Weights of a small audio captioner: decoder activation gelu.
Rows from block 4 of the audio encoder of a small audio captioner, named by matrix and row number. Rows with one number belong to one neuron. Each number is 128 + 32 x the weight over its row's rms, rounded and kept within 0 to 255. All counts start at 0. Numbers have three digits each.
After each neuron's rows are labels from the 100 clips, of 14848, where the neuron reaches its highest value: "strongest on" is what is common among them. Only what is clearly more common there than usual is listed. The data: synthetic speech, music and everyday sounds put through simulated rooms and audio effects.
# fc1: MLP up (encoder.blocks.4.mlp.fc1.weight, 640x160), inputs 54-107
# fc2: MLP down (encoder.blocks.4.mlp.fc2.weight, 160x640, transposed), outputs 54-107

fc1.405:127062102104122165140177185188148148199177081126164090134194168143157126127181150123106117155128068143127171131119122131098146066067104110084104086127187197087153
fc2.405:069078094066117067084110125094121116143130126074105151091149162092145137162094144067142116148090106113166102151157163096151102150161136084147130158132065064176155
strongest on: tremolo; dry

fc1.636:088103109086096079115134093177112174149154092185158144148134164112154162139119140185162068157054173041106135109110123153128163089155107142152125125102135128169135
fc2.636:106095093149145164122165140187143176093109114171128082140101113121135138150112137160086088133192143156135126135151178100138123111126147163067153124167255106155144
strongest on: dry; everyday sound

fc1.630:157106111103141137090107110149160139163121148087135186165146146134117151111180101092086153166119081144155125112102111119141158104099121061139115117156103151111154
fc2.630:188208125163137107115077073132126124154061091129120119064135105148184154087153160170178110191129110148139116125129093119091183143167083114084117131152121081134175
strongest on: distortion; tremolo

fc1.54:129131142112104057111146141176122132132094092173157109116156140145139132180122150127178078140143147188132164142100068166141148090037142071168113078186070212162132
fc2.54:066142127150096146110181043076083121095139135053094088106116118160110158112148135140124090157180088140132145129145086064109153115143225113138131115132122190118128
strongest on: drums; dry; number of effects: 3 or more; bit reduction

fc1.209:096099108171101136136081162165092156192127101131108095151202069145129124101188112133126064158160153111155093180137125121121105146173116152107088136139108155134161
fc2.209:150116093105165118115144134111140156183089110151169138126073107134146189176090130131125174122098129117125086163147129101136131171142170208061163125102224120100124
strongest on: far; long reverberation

fc1.169:082069104117102148153117128208094151149083094057066073138137102120089092127150164114131188088079135156122167162116086157158100104122143163128111151128122146092135
fc2.169:152111136199170135143100197078139148113085146170199191120138135135090142131098090065135136101143062113125120181153130101155124089124148127136084155084062162138153
strongest on: drums

fc1.100:152159143114127118145130184123141106130120137196072086127147127124174152162170160136112156117095178184137116153120176082112075156105103143139140090139069143170147
fc2.100:187149146159152109107089103119145132103108175100089161145119162126048133129141100103129132122181169123112079159134146133128131128143133111120142109198140104154120
strongest on: reversed

fc1.224:122119090146116135067141108153112091175131138156122143132060148132153104072146158132173113156143116114146192129103181176128184066174089114169123183108103082182126
fc2.224:167095160136153190098090183176093123176127161153167115128087162077133145111143120122120155070137081110165120149107091120092102165098126103073078160111140096176126
strongest on: tremolo

fc1.146:126111144087124085107090084171179101133112138155136128158147146109114076160108121105084151141088108170124124125165140156169168131142146119125062082130106108153138
fc2.146:102143127144185100166103152146175223153139124143154106158133107141142148119131171135142152149146157147110085182136044147131189170106097165124133120124116149169135
strongest on: ring modulation

fc1.61:137167152153134093107128121157097152136181125093103111155131114149111142107131136163146158193180110131147081116131173155168081055137111124116143053173137101166149
fc2.61:156212063185106123132117107170164100104146096166136161094157101137115132107093090157096119130116163138083121156164145134146052095168146142127148102106110145129176
strongest on: wah; telephone band

fc1.584:118140127131154117110178154123144138109117142074080151162131139137063077162108158155133123109101175212146113123144104195118145130119091088181098110149102158151182
fc2.584:118191175151139116114182107139121193127112119087145139115143080160095138117128189121152161089115126105143093152149150060139123095160133176094082146189147133195106
strongest on: number of effects: 3 or more; dropouts; bit reduction; distortion

fc1.49:116131075087154073076146127091104110178138142085153080175183136173176111082100181105121117133156113203117121106098171191132118080136122134139059095152129090118159
fc2.49:137154149142159079078119142094121110192100133112135100168068137136136193114134135116147181087121098148070128138073138175081208120133158133070110134184103184095089
strongest on: tremolo; ring modulation; number of effects: 3 or more

fc1.344:114133146111127160138120068156144170093133089144122183217172107192123121118122172123065083118128125094106122089143136151177111111164121134142099105120160117102164
fc2.344:155175123083177136140106089143125138108053183126142177143118086168089166148059120151162141109181107132177175172137126144151167088172094130124120108082113152156117
strongest on: distortion

fc1.159:156105113070135113167094113077110146129107135096136160156193133124137165149130111120147115136109133159112089153170099096118088177143122115117053184149167095142146
fc2.159:177148117115095101127131160121163100106136074115144064131129158128135164151122185129155106182155073166127136063146159176158134099104193107142144081151178144094106
strongest on: distance: near

fc1.48:093103113120105126195101122151104117141157137153126146129087135132117144161158085127106095113086130164153245166117131105118094099062144107145107145095143136079148
fc2.48:133131136147226136195108094111122091114110123092096052141090087106120159124112149120126161084095141140131142112120161130160073100142159150064122104148137090138129
strongest on: dry; reversed

fc1.390:123075058049071126093168071192089137128160137107124099156119132054116157170126091179130086201130180075123150084154168094166161129105177142118172143096152165123136
fc2.390:144051127113106105096098135078120185142110138091108167123180128097099133147160126110102114121157119162120149098074152104138146159108119116158146177156095111074046
strongest on: distortion

fc1.221:140093098129132117162084153127114110128143123107062059149159098068162119118075163157144147101078072109123143129123148112101122166097113121178074174099068092117172
fc2.221:122119145122126155165121081099119105135153170138098107120128123183156121084073156131139107144141106098157144169163141131163171142184115104119132067133192099185114
strongest on: dry; speech; dropouts

fc1.272:102132137147117165121148145163159200121129082124078082183186084190118113127136114129143171165067147130119143185146116116136108105107179150177097118107160103172094
fc2.272:125061085080103113096133101089128123144119123103141125113156151092135072156133159112088129097193084137113129142144131102124149147099103089119041136159115176127170
strongest on: dry

fc1.95:139089118144114157143099076153066117105150121126127105166181153139079100119147093110111088128126117143126138117111140104126081180176127148184126153142109113178143
fc2.95:149144097152154082121160100149148079149072072125081157157129098148149099139090139121123127082160156106102137072128163111125155171104152166153133090139149125170117
strongest on: number of effects: 3 or more; telephone band; bit reduction

fc1.25:085106158103102138147129113200097139106124092052143166118158087185147125098136132107121089132110161142118127116111098145109073163095188114202199133134125175090144
fc2.25:149117019128187104174111156173094132136086130173108177106127131122154118166094166162129157149136125090136107141119137096130104135061114109130173177087081087119119
strongest on: band; bit reduction

fc1.371:072138062136145196150106161181123125108131197123152093130153118130074099105091153168107105102183111162215126110133067119111166129135113052117147154104105148140191
fc2.371:126081084159123158157185114151128141156053133124132113136145171179129129061166136157103052145111106154167109137090154133128075156038125071079100159160078198101144
strongest on: speech

fc1.166:159147122086141176098125127165131131100131098122121071117166075148116123094185103101113170194142164138112124098165152131176080042140144136135140107129098090175131
fc2.166:138157115145063112136097107134150158158112124186139173138142174187143085088081083075153181176124154111151157141101066158150100108158124186166167131099105122115132
strongest on: wah; telephone band

fc1.547:117138103083163152094125119137120126132163173152158089148119092142131154157124155158131121180128162082081192120148137121145140149092132139103139123132137151138140
fc2.547:151095129089109184145074116140139165147135128173153129149118173198155157129131076133146127135078153100135051183190158166087106174061163101065137133125077106116151
strongest on: ring modulation

fc1.513:123097066154161109134113124140130099146099160146170042145141089168164144144133148128186117130140165129157102134143134173116141068136043150102125111125144155122102
fc2.513:145105118155121171137143139171114108135151090078089125167159094154143109122137136129146121140115033181101130101196133168178090125155107142084053132130103182121101
strongest on: distance: near

fc1.308:097106117103123150124160156157183111146143111113125100090189097117186058160094158127101109119114136126172150075083134111110102060134118078150088099113117108113129
fc2.308:138111176168154138106147071117066076076096154110075095099132172135055097102078133123134081130142133103145125152161147119108086158144156107124180144163130106213136
strongest on: dry; dropouts; number of effects: 3 or more

fc1.610:089170159091100140139113140167118138145168215132127121174168131088152069111081145181131108134136081040124123144177156126147094174132151122127125115132170057170130
fc2.610:131154096113191158145088105136128166118131150089161180135154086087125101133147084130166143128107171088105186168125139123136128137128176140088115131105188159099179
strongest on: everyday sound; reversed

fc1.64:123097130080162161148068153128194079176135118174124153107163188140137103091104107179138182165105115132097134065145144152098112113076108093098094149081153117119163
fc2.64:094108127144173133164138100110155135178154183152096106138098093072132115180115118131160091085146098157143162154136132135088125117106103108047117131112095150123132
strongest on: ring modulation

fc1.588:115158109121112097142134139155140134132091131141205114159099207134151092093089112186071117138131061152129110046147089165127159129106128088097133125129186102157174
fc2.588:142160095140106131145102127165129116105150181078102076189076146113136157145162131140198129160078141072129141153134136158108093175087114126097122113073108152134112
strongest on: telephone band; dropouts

fc1.246:145056076140110072213138184138145146088165131113132190209140146117129170163187131136094119060133137110106151081137100144137128095091149130114070141086159175110195
fc2.246:128112119046104125132149094156118142132151105129098070082159126115110164165126113183074129143125093138203190073159121170117127165144151137134112140137141118124170
strongest on: drums; dry

fc1.376:069121124108122158090075095134118153155112060078173122097134092099127120109138178126110077131140116104148150153101168064088148136098127125161116174127085153107145
fc2.376:104097087106155150114125163126064056134197143136123152188078137146072143126121155099164109150145128143100114095121109150094169139085141085166133072110156163102095
strongest on: bit reduction

fc1.408:141039113146152088140105153143171149111122131097110104153094087090121150172137147202107176153156112157181142146127132128156151123171193156139118134090173120149126
fc2.408:064162095185119131149150127054105106100113142125187129102121148152134172173105116112066095060148124163118136134137136081127077108110059124190156141138107059140070
strongest on: dropouts; distortion

fc1.218:148121140084156094180179129109120100103122117152136118104172124103105153197115147123109121187154152084171088099101163099106088136168134090100184190093090107158120
fc2.218:175118200102096075089120115126126136130094171129143109173129082064168146175170130137168108096113099131101166153178078106167136143132128128119114171126135189075151
strongest on: far; long reverberation; band; distortion

fc1.571:091135123121136114159152124122045152170202143161149131107107119099142132117131132159150129123121183088166175122132197097142033121138139060137137188096136084095135
fc2.571:178145093113142101110139155128140120161067129087116171073166143158165146119132106094135089161124129107128179158103126133162108142171138109119153088149130097169127
strongest on: reversed

fc1.463:145078147082150158168152168159137125135076108131139130120156120090118134146148159165119075158070179117136165169114136141094191134167152170128085100117148064156105
fc2.463:148105155071186112120093129195134155143118189152088118105113109113095167094146171139153126141084145145121068157184162152108116152123127114045096144116158046143135
strongest on: everyday sound

fc1.253:088126077114090106121061152184077115188114113102145122157151143150152133107135133161137153140028126074189139068157140145129096147139133142144129118120145093148097
fc2.253:103219126104115179207109096151126146136181143128180164112157074091150081143102104123076142096117141148159132111142139116089136106169079164117026102150139117156132
strongest on: reversed

fc1.149:082109120096138135133173127166093184066110169205117111170184145147154168169148171065082090163126128155131134117139134137122097149111170066208112127115121145170118
fc2.149:151171155128162126119085117165131107130093123127169160129149125143084047142119142086112174126119157152152151113084119123067102113143141112112189146177149130149145
strongest on: bit reduction

fc1.145:115106119128114157130102209143131166149118095154127170164153144134131123111120128133090197100120104212138096126185152130129085076152100106146132125039133120115144
fc2.145:160144090104145166144138088079072087100126158096142177114066146120133098110107125112140119112129134129155111087177095100129161096162129226150185125073089167124136
strongest on: long reverberation; everyday sound; reverberation time: 1.2 to 2.4 s

fc1.19:094070079095177093139140100133141087093157112166121104191101167137135111147115177145094128133085132160200178150083148162180083131184099072140148091139182065111127
fc2.19:103145145092092127119136112173119166136087105128106093113124139165124161110133128165168148168042076087164156114179182121176129083168150182129080079075165145152135
strongest on: dropouts; dry

fc1.336:066114114112102162135116159089079152147130093168150159098091092084129137140128141129166176130083104075201162129130114115094096096111146122103145144059097141151178
fc2.336:097139098082130104134168150144081172158090142128122135115170157194157151111123112138136164156092194045106137112117145140129108089195105144095112153121130113123129
strongest on: number of effects: 0

fc1.310:119115098109091188176133090150105112149116100127098135149127140174186137156150180124048119121075141144161152149120121144115108154129103093118087127196091130178132
fc2.310:111153089088102109083172130148151150164080100156125145178119107135166144122176058137148135163146139077143084127171155140095140086094138104053119168085139104150166
strongest on: distortion

fc1.231:138119059128196093139094172117141123135176127119138140132080110178115178155173091140138107168104130164174146112167156093136124147140191156122148130053111097144150
fc2.231:116118137100162131120110149140135086090078093146159114122178126114112157146155155163131143128178095088154111106172128147159142204138084086131078113161107135115092
strongest on: distance: near; number of effects: 0; drums

fc1.350:116119101102130160128121163113160131171090117189147129211145165127150171184196102176104139164099160085087139113126176140128114118101103124101113150120112100112144
fc2.350:108225099147117111102168098159157100166131098122129142146146082136079084165149149142106157132129131113151102120155206110138089207084145074135189172149072132114122
strongest on: short reverberation; reverberation time: 0.15 to 0.3 s

fc1.485:095140151110090113119145128119105162145209120109102121211154118105087094147160169198097140116063078120218144102192124184130122137123104069127113098168141176138224
fc2.485:167073101155116115172159165124089088165174138103173141155127097098116110112173123090140128146116116129102199162195138079128123199116152174135169125147158174134175
strongest on: reversed; drums

fc1.387:128132074118071118174172175138119119180152109172144164127099172135120154132116111114142112132096190102148103106124114131119119099122109077115158138124100122178114
fc2.387:116179174169141135100141109090185125189152147192130124173142100141128144107131115086151165116121152130077116124162193086109155122150162088121103153099149144067057
strongest on: reversed

fc1.598:102120132151173126135124152127064158149153107068160223166107083163045101098153139119157145135117180146137152124166110036159141121146137074180151146085100149111113
fc2.598:131064120138070156137109130189112109085194113107128126184139132131149188092086129176147120120132091109138135127144187103129167109087113164193110096078092128112070
strongest on: drums; distortion

fc1.220:151102180123144051132137097116109110160135132113075097146179164145091110143148147093125069109144175126202116131170151141110121146150107116106132135165087140147132
fc2.220:106156141145142113114098126100082178160116127117083081113117051140119133142135154156148104098138143181061131160120103138096101042167114135106146113078169141148143
strongest on: distortion; ring modulation

fc1.63:129153051133116127112108124182164061100123154130090153131155161165099124168106126156124132140106207086148157107139097142150034113092111102103146153137088120078148
fc2.63:158161104108112096138091175126130118157118101115059159156084120143129170143171089137163117161091137120118133133072133125110163136158160108090122112078099100121131
strongest on: reversed

fc1.605:093105136093066175104129156131115207147164077094091084131157119081101109206157143157153142131146161052113155140107155137149067149137141122044166114058114088142177
fc2.605:163083111127099137145067124143122130145122127118151161103174143098129098130129118111162103087127129144170207115085090099127077171156128135148109084115156105143122
strongest on: everyday sound

fc1.271:141120171107130086084084110166063124107139155166136102108250112111088128166130151129146120166079167160120091119128150125100143070215138113136110138142147091185156
fc2.271:103081068137149096100107141107145097102176125123110112132197075162131158121127182176104102133153154125133094146130174114067154131111135142085175100115198090117139
strongest on: band; long reverberation; far

fc1.41:093131064093153164101142093150148107163162110139185110095116127121162118111147147151151106166127110128160186105148178071085174154120148115142139168115150133120146
fc2.41:141146106123158107132110159119101217148099146213113186116136172120161134141143080134183117135131214110152084109084108125143124147196183117124110196137111070139099
strongest on: speech

fc1.275:105101127122129069093134128170186173122165103092118155128110122167165057110118205125153095125101138124089106199114111150128116056132150075169097189084078117218143
fc2.275:119106118183151138101141166123134119116102129098163201171117096091099143165171113125163167131160125139089140151134120052189120155128051124144173137172112055146093
strongest on: long reverberation; reverberation time: 1.2 to 2.4 s

fc1.130:156146166103072123099125116124177187137180156089101135166059120151167083123208142176174129174102167119108151126173120102130118092112052088123098098164110072143140
fc2.130:100099145170107072130151138150073199184136196139175151117159102158147128185116130145055165100132131137174162064120108153104118131089149137105077113143189107098081
strongest on: telephone band; speech

fc1.564:159102105113124147094152169137134152134161109147176130184122170146114141110125137137194173183131115135154144043135152088157097057083133076147083122121161131184157
fc2.564:149128028153071106209116112160111067104141153173146175085062108155160156147134140119130146178175133195157130098136180104116112191069163126107125076163136114116085
strongest on: telephone band

fc1.532:119116109101131103171081149127142163095170095130092104106161086154136152183156177232098156135124085133131118122181125095136142118107140124189139187038147099112130
fc2.532:059124097134131133161162112150128095129128089134167133061147127104094098146147125113073118113106118149145171141095114081166089140132094110178129083125098148138178
strongest on: dropouts

fc1.151:107100090160140124117066160157127202156149075123156142171162144096134104089127120134133131129185160098119149139102127165113110071115134145126137120125104134154117
fc2.151:140082057140141151133124134146182077159139119087110145085165126149173115173090191094090139093071082201122146060133141101083166149192117120170069145185135166142105
strongest on: drums; distortion

fc1.353:128088076122154095133195139122173098131170153198170130107113144142140152155186173137158096104079155123188185113123151122177152152094085116161147109065112175145129
fc2.353:120178132146072134151181128119147102103082147095112126139156106099081099144159134105126147178167100081100142081166106131136141183158080196179103123141160066124149
strongest on: reverberation time: 0.15 to 0.3 s

fc1.328:084123110149097085112106152095096101153153130154136076067168131134129115176212134111157135178152144150107124143167143124087149104106167126128162141103122176125105
fc2.328:118127125149156147151084139128134179176126103143083098182104133115146123159094155135142150096169164095161116151138168150155050120131151129090151089100145119114098
strongest on: drums; reverberation time: 0.3 to 0.6 s

fc1.362:150115089101119058162114086149139090134152094102135144164149145165096115102112084081082074124127139118144091132107133118174120105131108099161061098123081093158159
fc2.362:128128099097149121113140151164121157129086152140078102168053110160148142137130109102107124106130132109095145171139133079129100086156141160077186100120167148087130
strongest on: tremolo

fc1.81:102122133100130120121097164181119101121135147169166079125114135178168114153112131140095095162185161137165115082120125178158202149068096150159076116160173184109130
fc2.81:120142119102096199107112134049090151118117070138174097120154160101156102109069110164126141158122129118097130095078080065151154172190128114140124175119131134117196
strongest on: far; long reverberation; band; reverberation time: 1.2 to 2.4 s

fc1.247:074076101126087129142134146087133131141128136161145167110120163141129152119131141116088182089014100100129191135114142090129150081118155175158118126101163105132114
fc2.247:080116145183152141193121081151112174045093121146124103130154085170146147158111118164116161125090080139083131172114188122122124130142129171127109136011184129093161
strongest on: everyday sound; dry

fc1.214:036113092109162171119101148146068119127149166143121096185125134138133129133140049130115090121089120114059095118086089085118106143122143120132134131106136160153122
fc2.214:144062095196099115126132127125120179112154106140170134141147146146096195138095077094169129155102155150154137118075133109135097081111107189131165082097145092169124
strongest on: long reverberation; reverberation time: 1.2 to 2.4 s

fc1.442:111151103135132117158102125167145093102132114135132102143108146168159167128133172170173201091098148131132133104160070186125164138159118138147129143140086152123169
fc2.442:110165108205107117138113163106149125078137093138109120209137142162124091154162186106147158157096104163095161152101179158169069122111128082101047084151134163108132
strongest on: tremolo; dry

fc1.352:084146130094128139105107139142158167130149167151104100131195131149069091160173113137070146147104107132118139035155144153163149126131067109088155133123147149189178
fc2.352:099123157145113131160125082176125176118134057153116135178184105130101122112140125104122171147111152081165118161121070123107130141173103187119130061128073138128102
strongest on: ring modulation; speech

fc1.480:135122072091101198133091132142154132116116123154158198147077143125149105145160100160070070153119125088168121127164084155128145135159142130144087171108143134139138
fc2.480:118056112138150130143102133108154199136155191180105160093119137120123089097201093083149106148140159130097110149141172146083111155059090120112187137149146184138190
strongest on: speech

fc1.507:126156147145177111106086174118152187067190126127109201148129120095117098184139156157142113165101130136148124122121139105133067108139151135177151169090158073153158
fc2.507:104057129177136173143135103061154171115157135041150075105122135147180169094136147106209121179137103130103149189161150058174141187159171124113130126121131140105101
strongest on: reversed; bit reduction

fc1.358:099112093145160109128105070141095145180170113160106212088180112105137104124112151123134109116167133098164088152204185086088162101127126105155127191105068142108166
fc2.358:139113134138087122128109139118130077097117111040161092171148138173191155123131111085164165095160098146117145093166173115136134150097150190130091114116122144112154
strongest on: dry; bit reduction; reversed

fc1.129:066130072073123120134090143122066161133161128114132087163122128155126132144101142157092053118087179138138136176127137091100117071201105178104169161183086154140139
fc2.129:159134121149094139128169136201138091156085140152129116122105099131198065129149161142104146120107125207143146141131119114159144123111088174155085150148100130129128
strongest on: speech

fc1.456:097079163112140132143143165156130101129091110097200174152156157158129090193152121121112093166127138104098126059199119125160106128136133151139129128117130121128131
fc2.456:150146138113129149132105123131177072084119109155123121091149153101122193146075180143154143152160095108145061102129184177166144161117180115143168103092165040161131
strongest on: distortion

fc1.479:126119161119132139105080127143144196141112111150177143101098117125158149151179091142132160138110124125141159092121171066133125105123166072134082157115077113118201
fc2.479:175102107167076147101110143075105125196117135081091097135136130103153141134128128149090123056100090157085121089129185159158116100151164137105153115152159111114145
strongest on: reverberation time: 0.3 to 0.6 s

fc1.534:123100128104128127121107142096158139182119149163129140161137164159104088151116120130177115099083135064141152131169126129156106093152120105108116114111093070111172
fc2.534:024161165092136107112117168079120104112184075109146153084184175113053111095155121082162172098154150093081120085096155086112120180112162099077108140122113168146123
strongest on: drums

fc1.379:181103131086112104123132118166149130143094068125147174125140148181110131105195075153096165138041121125156172107136069078184144122137182138131097121035132116124160
fc2.379:132098127125089131143131113092119141118149141138093147101090145090144097100125093144205139047097109071086144154138091141150095138131205030102097134159054124115177
strongest on: number of effects: 0

fc1.292:086116129082142075148085150166161118117108102135149139129130132147075108157131153144085097091084130157142162080138175128125122137134159116176131139156121158108154
fc2.292:132106133112103114130139146114050093091161118148075135118134126094103135200059122100132105103172121107109134159145129105152163081160179161142089120134097104071120
strongest on: dropouts; dry; bit reduction

fc1.487:132165128099129107162052152133142123095144112155105062174161119141154141160144155108131079154117194150098130149089100120106133129122103123167099181128097139132124
fc2.487:173105161164142160159136163150114125136146107120120132125086131136180155148148112146097200121149090202085156108180131131148081084145149134138127073131187152126159
strongest on: long reverberation; reverberation time: 0.6 to 1.2 s

fc1.618:162159141109158173093158137151109125163146167079051124139187157198132094055107124108121162123054125120132151097180080146182088111151171099152158091133127165137141
fc2.618:098136140153148078123125212117153169143101135134174177170187122108138116154150103115118145144106159153187156126153158145086166124103151211125186086158136108126116
strongest on: short reverberation; reversed

fc1.503:123053111050160101081112182127191068129105142085127067144223126123134151139137187123122135137126077113201134066095117123078173072167090109098116155155159127176171
fc2.503:157131125128127121113171092152081085126120074125174097099160154094166126144184153116141163159098149160114164134191129084113126170136132126079128113103114139112172
strongest on: ring modulation

fc1.143:155117115040157111135169102189093140129126155185171165126164106132086168127186117095110103140159138148110117122101168091131112098144129116112108135166131122158141
fc2.143:134110109134104062095066108074142132155128171112189132154139198168118138136143113151158137124102110135182151110129105142153161105152144067128148158129139150115160
strongest on: long reverberation; far; reverberation time: 1.2 to 2.4 s; speech

fc1.188:098124119092143136102082107096123145158138150173121119156119143170127083128172173101099119176121155137143093113106133140167144138175112134090146046159087175168208
fc2.188:090143182083183147124106149111163126128127143176084106123178081063139136162070140161109182132148156091156114128110140191182126132138115122158131111101131048138151
strongest on: long reverberation; reverberation time: 1.2 to 2.4 s; ring modulation

fc1.2:129104130028139176075159141107129161162141132160108092153161147107128178137100129161127140158122113162103150154086100132065097109100143096160120118136137159157079
fc2.2:098127088143096135094133093101088134120136124139125126132120125144053127190105157084075156109133103145096128090074169099121109132090152112164122148142090119161154
strongest on: dropouts

fc1.119:062088092134114109130139135130131126092169124158206160149130145115088158102110158144123074163161136140122120092135106110177105093091104099149119151142123118167123
fc2.119:100137092144185097119096050083166132151125114080117143161184162101175157148145120142097079177130147135164142136151144171091090122130099112171177102144104121123103
strongest on: bit reduction

fc1.481:130128055101120105178113127129130132187137161075107123152132107089082136135152164090079107135074161117078134189223107075127149127189061110117078107149140131095188
fc2.481:141134172167192114099128084124108102142183151184098126169106126172112125121164073153098153156098118117153128109089160100111190124137153138169129112152073180173121
strongest on: ring modulation

fc1.160:141051141126137118117048195125140072139201140088083154177115133092140146129093189141064162130146151111152107116153111107094087148144162138130115137128141168086104
fc2.160:083121110147066148143081131118117133066142155154170114080114088193124125135113159167074109151142146109089079096143126165049105140135150124136152156129104130126195
strongest on: bit reduction